Rows from block 3 of a small self-supervised audio encoder (BEST-RQ), named by matrix and row number. Each number is 500 + 25 x the weight over its row's rms, rounded and kept within 0 to 999. All counts start at 0. Numbers have three digits each.
After each channel's rows are labels from the 100 clips, of 14848, where the channel reaches its highest value: "responds to" is what is common among them; "loudest" is the band of the loudest frequency at the time of the peak. Only what is clearly more common there than usual is listed. The data: chords played on synthesised instruments.
# conv: pointwise conv (model.blocks.3.conv.weight, 320x320x1), inputs 240-319

conv.312:517506470536477483530526496493532505474523530519519493491491485496515483506493470502554472524498524490498505491478520475495505499542536518477524497532426490511478484524478483532487484499498475500506522512488448502478493480525519562476504535
responds to: saw pad; instrument: string section-like
loudest: 500 to 1000 Hz

conv.124:507534512487522498507511461486505518533479501530485535491498513479510501436482533477492528494476489494484495500508512506499481491479496526530486471525480488506499500505508482484513519524477503502471507489494493515508517466535520497485489473
responds to: quiet level; thin (high-pass); saw pad
loudest: 500 to 1000 Hz

conv.283:487525516473500513504510472465519513547441484507503518537495501515520555494503550519500539485453483499522477500501513516492481516486495528499498490490519520521490493480475507516512514488505507489508511523494496501511511496454477519508499521
responds to: horn-like
loudest: 250 to 500 Hz

conv.189:451502521515507524495525533526533495529477492503487507546518559530523527493458564508456522561483507495491492479518523509467506535483499515507507489537472538509490519518493510536508497454521475448532471518488477528522526515517552472506507494
responds to: thin (high-pass)
loudest: 1000 to 2000 Hz

conv.131:487511519488507508497522512497478468551502487513536440475503502482494515473502542482464512524467512491520466485523546488492472497491469503506483446502493494489498500565486501467534517477472479467514478504525491530487487512492499513533426475
responds to: thin (high-pass)
loudest: 4000 to 8000 Hz

conv.60:472543482466509517454480506495464510510521527500506525520534515498506511505452516469507492508452481500503443510529502507482485500543521507472496501545487533534479518487460462547491480481526486452503509513516491475541553504508553482482489531
responds to: plucked string-like
loudest: 500 to 1000 Hz

conv.108:517548506509492526519530501467515508471518493501535478458550490469518514499475510517516517444462489497492494505450517526520487475505492504492489440510516508473543442510481493491499485484500497519515494524524481480492492503525498565482490529
responds to: the note C#
loudest: 250 to 500 Hz

conv.127:503479471477494526542490498485524433518493477511450509475510483474488491446487491469505506498467478461445519496494504501483484497485498458542510456519483477488491509507505423489505504498444522476501530510505504512505477499489514507500456514
responds to: muffled (low-pass)
loudest: 500 to 1000 Hz

conv.305:493486457488472502515476464502487522446485492464509519500528455480468468466479516507513527473473529496519511491527487522523492551498525520516496527501495539473485525527500493523499462536472560549454538500495463553519494475524460491494493454
responds to: white noise; marimba-like
loudest: 4000 to 8000 Hz

conv.66:490528480480503528527511491478513530508513503499456502509491486515501460480458518511452500456503506512480518545496488517547501487483501512548506492541519535493507485452501517537469476543479536522490482490508501524478523526527508531490459501
responds to: arpeggio; marimba-like; playing: arpeggio up
loudest: 250 to 500 Hz

conv.300:512475526530481503512528510492522451517487464501538497511495501467456512465519505516514510517460450549492486486502488497485526491502506471483465513481520479510435533512502512494516519471518527510502534506554518539500495474496477501481512513
responds to: white noise; pink noise
loudest: 4000 to 8000 Hz

conv.142:519511498512521539490457513502531529467487536514453487558553536474530509487449508494510464470491475519507445510474499503518470480503483524493491497540566505513506499472494467520495481495524498449498492471496508486530541485475520497478480526
responds to: plucked string-like; rumble; text has "muffled"
loudest: 250 to 500 Hz

conv.233:494516505542524531533526503503550486496485506545519507483494517530486513523512481503515519518542547484515512505497501499506507499512531511496501493520506506533492465478504525497507513495478520481469468514516510491521513476504500491526472525
responds to: strummed; clipping; text has "clipped"; organ-like
loudest: 1000 to 2000 Hz

conv.214:522509554537523520481508521478503504522504533530502448497523527463499505527470529501560476449497524557486478457456531465540493528528498538507479451484557488503530519520523505462506489500471481493508488546526486505522519537478516510511480544
responds to: plucked string-like
loudest: 250 to 500 Hz

conv.308:484493477500500504491493473491511462466520499501509499483534495514503454507433492535481488518483514564469538515497525515516501510506501498488542520520510484474506499517506486533489505492504508537493495479550491555474453499521495499474495445
responds to: harpsichord-like; thin (high-pass)
loudest: 1000 to 2000 Hz

conv.219:548545558518547516527527520483505519532492508539465462486483521484503510499487487519487472518460509506496475532455519511537498412494472500528464456504515468479458449491505504488532494508479530489496504488479526503498526490497497520496473499
responds to: marimba-like
loudest: 250 to 500 Hz

conv.171:506514526581499507504515510455538459452500492533508512479528490444468460529509497503501484512531547507523517500482518514473514487493488532508532500519497494525455485487511501508547495498465511501501465474527527487500508519536510504496478515
responds to: strummed; organ-like; instrument: clarinet-like
loudest: 4000 to 8000 Hz

conv.26:493499466470494500523474518449479522530526458500541504454533489495486540524518457489522463506470480496528487478501498472492505511537527479437468519507489518520467498565466474487521494442506527481548547511510503528524504513477510511500486527
responds to: playing: arpeggio down; mains hum
loudest: 500 to 1000 Hz

conv.56:520512509481475447506493491485509519505502493476535454502480476483487491463499551431509522523497507522533493502548520511522491485509503570489507551512509505498484465490480500475540510490465510484541539484504482523467504468535498493520512486
responds to: strummed; string section-like; text has "clipped"
loudest: 4000 to 8000 Hz

conv.144:517509511459499521490524499471522521478467491477519517513489488471499483543445518515492491511510538530472517483462490496511497496514490527484538507513498491503497499479476528507511473482552497501501489494484470494503507441451499508502525518
responds to: clipping; text has "clipped"; clarinet-like
loudest: 4000 to 8000 Hz

conv.258:488495515521510473468532519529455499485495475464509517521477467508450481595523503456520515494522480497478504483504472516458528482472522485499501533502508509509502541539512487514503518497529514503454500524506494481517506532485535488483539505
responds to: clipping; text has "clipped"
loudest: 4000 to 8000 Hz

conv.194:546514499545502504523506498479517491507457495514475482485497507476532526491512457512511478515461470482514496539453466507499502438487516458506476477455498537483514492515503474525510531465502494480511489447467549530507496517472512516487491493
responds to: clipping; text has "clipped"; rumble
loudest: 4000 to 8000 Hz

conv.130:497545512495500546516484455521514536544492518517511482473500507490522502480495529466495481515472480448486487478506527488491491456508495519515492459465473502489520468525466486462492519484497499464529494544451506481533513481491476502498524512
responds to: thin (high-pass)
loudest: 500 to 1000 Hz

conv.187:489491516500593502491491571491529494520528499506486500507531491526467504468510508482520446485522495488476465467490480503534486470508487492515489487509526474532506554513557515441481479521497493496475483521451480470457488508515508513532485544
responds to: arpeggio; marimba-like; vibraphone-like
loudest: 250 to 500 Hz

conv.67:469486488523457507522512486479519446422514502554499469469512498485469506543460487523510482515481470473410511469509517495530482501464503441473484505537495502478505505492509456490518464460574507504507501518488493494459474527526489497492437482
responds to: harpsichord-like; clipping; text has "clipped"; instrument: plucked string-like
loudest: 4000 to 8000 Hz

conv.180:501457493477509494485521480533484511547492478465509529513475484546476467506549491464512463502547499476506521505533495498497482522513517488520510523458504524505492528514519513474493504518469523521465535491517507534508486515473507485504493500
responds to: clipping; text has "clipped"
loudest: 1000 to 2000 Hz

conv.207:496507463491555530485501512466458500493481499468505493503539511487478508521500480513445491501468507487503511542525504561507509468494500477532516486534509464486483487539556487523500512461502500482498522479535502529498482521484515522476484458
responds to: text has "quiet"; harpsichord-like; thin (high-pass)
loudest: 1000 to 2000 Hz

conv.76:550511531484463485484548510510503479481481471494504497459498499527502472522503515529497535493480490513469504544515478473487479547466484473488471495515514496516515502522510533516469469473523547522418526511549482506494489515499494498525464490
responds to: thin (high-pass); white noise
loudest: 4000 to 8000 Hz

conv.285:505511510525484499501494500484493515506466513482538478515498471455500522511515550526463519512486525510535486513549517498527462484486506498483505519508485511476511467604490505510512524507511497522551516488497484510499501507496480496519503482
responds to: thin (high-pass); piano-like; marimba-like
loudest: 4000 to 8000 Hz

conv.45:499497519529495500481527548482492517538506512539528488478535537466482522477489494465484518503433506548508452515546530509505480553493503499485454511530495511546481535540493514508529502470522468439483502511528506532524548490496517479511495520
responds to: playing: block; thin (high-pass); marimba-like
loudest: 1000 to 2000 Hz

conv.185:502508525525468485473450497494516491477494491497493511511544474496510519566491503536482485525444470506498500521480507514527507476492511514495494460480483523520674468527491473491519480507529492440524462471518491467513548536504538496454489476
responds to: arpeggio; marimba-like; playing: arpeggio up
loudest: 250 to 500 Hz

conv.43:512530521516482490530509487509541447490445490530512492496484497493532543495477492512534551509448494496496489528520490478480479478468519446500471492485479490491483491545471454495575530505530500498534459528487512499516548496508487509527477490
responds to: horn-like; clipping; text has "clipped"; rumble
loudest: 4000 to 8000 Hz

conv.35:504494483515477525516513512495540562462518463529520490486512507509515513535534500510500504500542491520581492467508464498541499493513479540513481491505488493490524495486496511472462471508483507494538445508469481496446526478533514497505469515
responds to: strummed; square lead
loudest: 500 to 1000 Hz

conv.143:496518551483491498477542508520504485511483444485540506490513504508501483515474523474463539532449525506490510506515517510432501489478485536510497499518484501478480463540506484484507539412501449506510501487526506531460474481514490507540466485
responds to: thin (high-pass); text has "noise"
loudest: 4000 to 8000 Hz